config.toml
image_size = 48
color_jitter = 0.2
method = "mae"
encoder_arch = "vit"
encoder_head_dim = 48
encoder_inner_norm = false
decoder_width = 128
residual_init = "zero_last"
beta1 = 0.9
grad_clip = 0.5
Rows from block 3 of the encoder, named by matrix and row number. Each number is 500 + 40 x the weight over its row's rms, rounded and kept within 0 to 999. All counts start at 0. Numbers have three digits each. After the name is the row's rms in percent of the matrix's.
# proj: attention output (encoder.blocks.3.attn.proj.weight, 192x192), inputs 96-127
proj.0 134:494520486519520529482487469503469486513521442517516507583513452474552477520481492483486458506508
proj.1 105:469602532471542447504486449506531509455508450443517475562481476508447457504478481566516508469453
proj.2 084:531510540548484526517541471501528486466414594450502532443472496505457571526475553491437524496514
proj.3 104:456524486444492446537496447483485457469474446497493520546488501499521469510512527496481471498506
proj.4 083:500522451465428502496452478508487446451448438536477522495440447466523505568488519497462425516559
proj.5 105:466552529455537429549497492482528493425501451431483535481517519538408471458497517555553536459446
proj.6 147:435483518514493487560526518437549564517486512486475512408578569563454439426580534543497533479464
proj.7 111:515523467481468482429455471493432443475499473487464526552479456432547444508462458462559441533488
proj.8 106:517522455476470485453458491552424447508504438542485458556470446449546535576439462480537446544527
proj.9 120:555440440493521534449463473486445435516546525537463557498467477454564496520469484417534432568554
proj.10 087:502484474486432517458490555563494466532481518582535421463425518483502531579482472502427491510599
proj.11 104:526473477510479574467475506550451493524499498559525438524453409473576552608430450495473429521596
proj.12 126:494507535543546490562556465491543540527493533466512515466531543567444536465537541549465534474479
proj.13 106:561503498553540496475506488522499494436489493502497476484491476492513511537479471489464515515551
proj.14 096:435489525530440483556500533488541518460429513514480507430515552524462422480545536523440546485532
proj.15 095:541456424514517521451497497528444464504523474547488501527453466467539487547480482446509456544564
proj.16 078:531509514531541529503526496595520477487477497516564437518469458496507597556468504490453490459555
proj.17 086:557492478539574523518545511557510551576561526501515495440533504532459588537468508489475535487505
proj.18 058:534456432527525487408409544403432458428448459535445512510457478453512470469461396514539433556495
proj.19 063:493499488497501501514546524508484493486536510482484551537500508520492515478542548484501513479498
proj.20 079:486515478510519527500505504519481496524504496528483530534514506512476482503482504535476500493478
proj.21 073:508527488545463509472481529513484470470484498553486474471484513492476441543492496504505518518536
proj.22 123:512514515435558512521539472537509501530523466474550511540483473505490558542490512511496501477488
proj.23 096:498475504488449464466480527443481446487453591541476392436419580490499491512500472527510529542501
proj.24 099:436503527462591471598569483476555512536486541440521485490511572583427593477542561583468536459482
proj.25 114:564472498512533544493554568497505591526558491476514497464566492495530581410517502452596541447488
proj.26 121:538496489522518518460478488510466470500499516523503510547465451462527501544449468481507458527531
proj.27 074:563460509537565477489562505521476519530554512482513508545516526536494584464493512491501526480454
proj.28 121:522618497487532486507523443547486520486549484456510446512498451490466557550487503523548518485457
proj.29 097:489496473475446559508459453473475438461456511503496528513412426477502525559498500490493436524575
proj.30 092:447480507511378590558495534511531591504465469528518472430548423502551548498555511510466498445534
proj.31 096:502485541541551528526544488539537576577547461476560495522563499531511516477494478489520532464472
proj.32 103:413586542455524485569524497502547549518489469465507453510565518565438488499569545601506542465440
proj.33 087:457483473463477509537445476498490512517513496515454553526543461489529528494539497493527443514465
proj.34 105:485496533512487494497520552495503566550605447513542497556547490486558478408576496485521502458432
proj.35 110:559422498490613590564633508625554557611537516489562571511525499563466650501500559483453529467540
proj.36 116:586471434540511544412454502520422435489535485539501502560443442427576528519435450400513440539561
proj.37 118:523461497525567528527542503525516527539499487515514481528477510556477537517518504540474503507530
proj.38 127:477507515514533500505511526529524520533540460491523508523543482509476469510492483514510514470480
proj.39 104:587412474522551501423460467498448447499514513532484515542441503464557549520458440442503455562507
proj.40 110:501428442526472520464452507478464466519478520562467500461489506486533443535471480489498440548567
proj.41 097:475427451565428588508476520508487555549449523588453514411534530500518396505556501493544504563516
proj.42 108:516472482462506497470449450501475431473454490500493533530453463465512563528430466474494461521536
proj.43 093:465446494499456550528518540512509556621500532564514479444551540515534503454563526500518526502512
proj.44 105:482557536555528474505548512501507559516540491472537428517552517513508464449538500530514572456444
proj.45 087:549503528491600489514531456538522473456558506413556505542439461523459585556451489509497499484504
proj.46 098:531559464561495488451485496503462501424562481504468522527489450463513419512493491499482453499494
proj.47 094:525523495457543447494501507501500446331464442471469497506444500512486482505483491539502459504531
proj.48 065:526560540499558424480499498519494469511498483478545407522467498518446550540483466530466547483497
proj.49 080:513497510591506407461481534426507505461503519496438537487548576509458357444510479505527514509446
proj.50 097:508468446503428542458447452529461479491476436574493518515474440450582539553481467441486405564575
proj.51 086:518441543678573474477499496485518578464549540503542421511533471513512379511515439493496530462500
proj.52 087:505541511445527488522522538497551511480482522474499487372497556538380572481514526535444547473506
proj.53 079:539559463525522501450501468540464493473513385493509507611504416447552486519459459459537471500484
proj.54 124:453475534587428468471432489440507524483448538507470531451538554477488356462484467486492508526457
proj.55 100:521514505571423471458435494475462471383506512523464458490467470457516429533468463455515452530514
proj.56 088:460452510545479501551546544503552620609536448558513523458597567565495453457581498500493528528490
proj.57 117:434589573465486467568533474502575553515491490445536479490527518537424516491554548579461583454431
proj.58 087:531496529573541472483522476539500508487488458503542469595507447510524492551440435499466492488529
proj.59 110:556467479445499557460485482559462451520506482509533533554455428440559622535427487445484468492552
proj.60 076:514495478502522525530536452560499539535531488511499560524551491522539555503480518488499469488527
proj.61 069:494429443483517546435472479518479466532491445536487555533484513467516431490483483474526449535539
proj.62 082:433479500438417504519466539486521505486424493514497469464502488507516525508507525525467533451524
proj.63 115:519428477444484546452467478513468485488473483524509525516468433445551521540479458455496456534523
proj.64 109:491484517479477463507498520480497523508497488497496572466557529482546490459510494454548504493473
proj.65 090:493492512440528474472503490525516502498473478489516489506466559486469512465503502514523524506457
proj.66 120:480508551482553493546530498500567536503491530463535499491535498557459520490493515552457540454482
proj.67 099:538482453508526532477470453471502494509487501511470550520463504480518551476537499469553487533505
proj.68 089:437574501478462448500463439431499444418436516476450496504471492466469454478487543516531485510466
proj.69 084:489612538426560446560529448510544520511525468392519434516505514537416542506504515566503529463438
proj.70 074:559479484527527496474490480459503506466506528507487498501470485484506547438545502466470477508515
proj.71 099:492484484534560539539540525550515554549583463492533513574541464532512497498519517524516480448492
proj.72 096:518550518543488480463468461543484521456467476501523477522497459469503520527446452500498485479486
proj.73 122:539458457489455502406414531469430438450481486557469473522445464421568492534454434443514429545545
proj.74 110:499470472461456462466440515438470463478482490518443514482477505466521472477490486488532485546509
proj.75 100:465529461479376518477438449510459515506457504509436578461565474459520392526463489481532471541457
proj.76 096:452571526455529482538528498490510518517562463468530478565512473522490515509545524537471481462462
proj.77 088:492401497519520543532521548456540548561539499545507510547551561545535478433549502465521477514514
proj.78 085:473507480448479496499477515448487462465457466528467486471491518485533482470519510499520491527527
proj.79 061:552464484477518523463450422537448433461476499531487494553431455469553547569403444486528451556555
proj.80 114:472452507467462487540512488429524488491429586486450603417531581521487478431538558483524519533468
proj.81 113:452487560504512502560543516488541549535475505471540511502565501536499496448539545537489528446479
proj.82 131:570425469529494528443460528495465475518498515550488478487453493466567522483475449434508477549553
proj.83 078:491480515505515468497540493512477455476510533489521456548473505496508450521481508500426519488537
proj.84 096:476535497475485488497475479467512484463492491462463570473498500491441457468518508524494493508464
proj.85 124:541451487542506548485494491515524505513499507514524516503486473487505518486477479451471492495544
proj.86 097:471391493461472531554550520455541505553464555523485549393524607552468524424558550493478555516498
proj.87 084:507484503510514513496513458534491504547439557534506452476454520508477518536514502521433532537527
proj.88 112:552472481521521493481477520489487466480514511516470516514477499498510512516486491474484474523522
proj.89 102:612463489519563509433503505574470485489548487472515514518481449470505567568398449435502498503545
proj.90 110:479559476497502468468435484481462460459496466504463456532462464465511479538479471529523455527485
proj.91 106:540483489481533482495482492495491459449473502486488531499448475487475552518468481504489477516528
proj.92 067:457436482530456477498467443429485522514418501503426600458554548497529452435516504492548467550472
proj.93 140:515611512521527455477503474486488496466585484467510465528483493476501473502493478494510508498456
proj.94 106:516551556470518490500489512566524503492523457444541496553510468514481525536449466528484486448478
proj.95 073:426609527436421414526485529416514506484496534460481459440535538480479445391567548519529556468397
proj.96 114:485569448477472486451418463480433386424499453527471497562427422415549448568457457458508424535561
proj.97 078:466445531559437480510505551424510540492458548525441558437587625525495333420574541493522541514421
proj.98 089:471480539482528454554571467499539535506438507461507545464569578550439515417536551559497554466413
proj.99 074:486460476509501559462474576502497538575614480508515495542556474491544445488491445464487481478476
proj.100 080:507441463504441565431410558485455469497493435559467547502463468426561447538449403444589401573576
proj.101 109:528482446524452489396403593444424468490484488565426508465513516457535388506462430485567448550522
proj.102 090:466465476484457545529482530518498496526494514525504517496501459507543488527501521504466457498545
proj.103 102:511517521498550517488494450544512484507519497450550469518493465494471603535451478504461495477481
proj.104 077:473504470456459500488470494487506468494455488518450534522512559506485460493506504509455495512508
proj.105 103:561454512505516492484506477463494511486515482490493535506506520493533504442497485436541502535475
proj.106 108:434516525509501462538552484521529542535523495488534484531536521540463424503550514540483529482446
proj.107 099:418522534500444484527470430441530488459427533480498482461484501506490462486529538550478523500487
proj.108 079:480396494505486516517505546456513468522488622521476442440428576520473528484509530505587544526512
proj.109 101:482571479412478486510478465539457428473442500495503473562418426460528598571444526516488471494515
proj.110 124:472505534535517477537551508517534511544506559493519543524524557534469514473501543508497541500447
proj.111 083:438518534468438492551530482524518493577445587535526471448474557527481540544537541531465537505499
proj.112 096:409581549524443473563550557406537547492490560477484466457555599543461376396608578560505586472409
proj.113 098:515443492606597547522587513555519599593537472525546495545556528549496518472560508499485542481498
proj.114 140:442549510488488473535507523455527484484504553493505470508462525507459437499540553546459527479492
proj.115 108:489499537520553486565555459534548524501518534456542491526510466544462582508496521532454543463477
proj.116 102:463605512498493532550539484540527512475485503493497467493517523532455486506524562569456537470483
proj.117 109:491511488465507498490470491488478429432486482484485495519447455470497501545455478519501470501517
proj.118 100:526541459469426496404413545450448467446461488538446424497447464426559479518454441487512455534514
proj.119 081:555530545485535470487518485566494485471492508472544490518476502508492557548463463502458500488501
proj.120 097:510439507482488473518544480452524512457478526447480608425536556509475473440517521469492508486498
proj.121 074:503408498563493493476511533535497567541518481526486542443553539509485468498512479490534516510499
proj.122 135:521446458517482519449439482464457440422443511516445540497469473457529491521441478457524439561533
proj.123 092:531451472563492513440492502538448503482515457546490530499501500472524447531485443456527468538527
proj.124 104:417548528517542461577548446479551526510480490462510503483550555556429476438589560564448557469456
proj.125 115:441483492543489520547550553519522556587513465525494509453584572548478442446569537511510534497488
proj.126 079:533440523468597534558567512546554541529514466438541543488538466550479610478513535486502518452501
proj.127 089:579414502538472546486524583510468490554537590547507463457462520497586545497484492419515494533567
proj.128 122:463521476488495500503473460484480458452468495520473512532474484500501452549487502537509460531516
proj.129 101:570540479491505457439472505482471447377532462468459508574494435459548521471440466459523481492484
proj.130 116:519534530440492526520531504592530528502487474482571487489495466503496633538464500511455505446511
proj.131 089:480519518489475526558537518473554573583528512497501469437581541563503525437569529504505565457448
proj.132 091:490470521507491488510527526454529540543450531496499471453534539514527536435551521496511536498484
proj.133 080:529508498427493477511512544515503491514536553490491503496480517524483555517497527477514506498483
proj.134 107:559547460512458477417446512493417415433510467539454485564446459425582499527455462427525430555533
proj.135 088:524475489526430553481486533453479509505502530548475451458478518509540508513526491505507533523505
proj.136 085:483491535432519520574551505549574522521449518446535506438482537569417589506519562563429558453520
proj.137 086:565459492501505505463484486474478446469459569519484442457430466466536571519526509473454472531581
proj.138 087:482502516448451491551496477452522509431432532477448554435526528512502513453526542496502489494512
proj.139 082:490449515533469521528536524396543520532509540499458601461549578543476464415542555484517508510446
proj.140 094:531502495507504528496480517489503518526542495511495538513522523512492473498485454483502464533483
proj.141 108:503478498447456527472444495496485496505469549530494463450460488465530534525475499492508490529504
proj.142 086:479574516445487477503494461486488475491543482461530519561515468475524481514466476487528473504476
proj.143 106:500491560484529487561581484491550512528519578482538461475466534561475574485566572511448585474456
proj.144 132:448406528479457532570539529451549548524461577500492532387548564544468500429575575513504540488456
proj.145 095:504590533509566533550568511516538518490549533453540446497494499552428477545504530572472553449495
proj.146 131:498472511522529518533540525536535570585526520488535480460542515543470549476537521520482556469488
proj.147 066:530392484517593530490513504549507475519510461473537599531480503495460553507430483485524497495513
proj.148 082:561391495519462485460498539480479486464434475506484537429488520484504499451479471452553491535525
proj.149 097:521472493525494489511520513481521502488496476486499605508493531509493467439551511476487495485510
proj.150 112:455506504447530475522500493510501486482547491476522491516503468499469509521494509536519495481479
proj.151 081:525374467548495568522510521476524529563440547492475602426554517515513598470522519439500497495552
proj.152 102:473466527464531476532520490453543536538519543464515499464527555526489534425561536508487554488442
proj.153 090:496491449422435489449445547500451445497495449553460509508459486435538479514483497458501446540541
proj.154 084:462524579494486495584560471477585620527489563447533481398564541570427500428591553552474573432454
proj.155 104:478521464533438497437451506422435462482459562563450461459489519455523380479506492494508480548513
proj.156 091:463517531516466427521501499456518513405486497471468486450510526519453397480539521528552508487474
proj.157 123:575474498503502509479515488567456492493517479482525567520503461466559552496446486440517502497504
proj.158 114:554530485460546496452498477540474461490532421470526489544469447457502582544451452464533491501507
proj.159 101:458519509570496513569564508480565599556492517506516491431588548552514478391600534509476583445478
proj.160 089:580441503490523505482517463559498504521528485495550549570499445503537630500439477445460468478529
proj.161 076:489565554505444457499483510458514548459466503462482484507547489483526486442497500511511526483426
proj.162 086:515528468503484516468471533530476495523533428521529502523475467475506486519484437484528492510517
proj.163 082:469494495477491431524479551454496468450467503491428517491506578530494480467522538516494479512526
proj.164 139:478523508501479500496486517526489492542475501513511486500502500501493453550498493519490513510510
proj.165 100:521513481468461459447442531462453439466504514549465432480464490455527562503474483479518456527486
proj.166 099:530584521408507437487519462495482458511523503458526448533462491483509564472512527493529552497460
proj.167 094:446554564515540473580525446525574500472521501451541479508477528579390446571521511604420533487480
proj.168 080:445549565524523485527515484486529546492492493482526426546523523532476424511543496574480545482430
proj.169 114:421526486509422521512466510465500499491479502538472488444516489482508425478540527526508506524497
proj.170 112:474497481477495470504471470452490448450439481513456534514483516498498481501498516523507465528500
proj.171 079:442497480416441472506460516473495443502430509526470457444456541499478476532485515514491507534544
proj.172 092:558441498565584551500573565545526513595548569510545475472482563551435557518485506509489551498531
proj.173 104:457587571508512455546532499540540533470540501433567448501500471528431492539493511571470547429461
proj.174 086:571505480526547518446467493536450446473538434466513529608480433456534532519426436453558446513505
proj.175 120:516565491483504496478482509524465485482544510475518392522459443478518519574457480513538492495507
proj.176 091:486511507459517508516473531514490488496514460491500487539517427492509551525443512514523449451509
proj.177 096:441547544504485506529539483463535620555530553493502446457582535542471385447575506567485563477419
proj.178 134:513531479545494517450469498512466506505550473513506510577518449450544443520466452455520461517494
proj.179 072:526471512489512445485517469464503487507442506476493560462524571485479493434501516457495498524493
proj.180 102:436633524471390443514485551436499479438477564489464442431516543479494422454583536526510548490461
proj.181 092:492465470472494512509460526516500434498478495548473482508436517527494552584471504525484452537568
proj.182 089:538411439457475599487483514556480492564472454558511554488470475480541575527490514449487425515611
proj.183 125:455606518477565488574536460524532529485513495468516501516521496553456484493541533571517540466461
proj.184 131:501511449508509537488493519526463489539545486525475536516527495496499466530474499481536467514503
proj.185 101:527495506526518540485520582582492530667579501566561399506531547515538481536494465474521545489552
proj.186 079:455474532545489484509503505428495534507435543474471589480576582500482404416532537499505530481474
proj.187 084:457551548556508474565548526489539540543555630489509376464504584565469400485580548548496590481482
proj.188 094:512526462511472531441462522521463468454527412512499530591479423431550440537427437459531428524552
proj.189 099:527445484553545525526524519533540530520522506509516491468501505536489588463528529493444508496524
proj.190 110:500585482455483498487461503541476447453549466507512416586434419467534532551465494506493481492521
proj.191 116:458551511503532509545558441528542531519522473469530537547562500523480474471523540521481526478458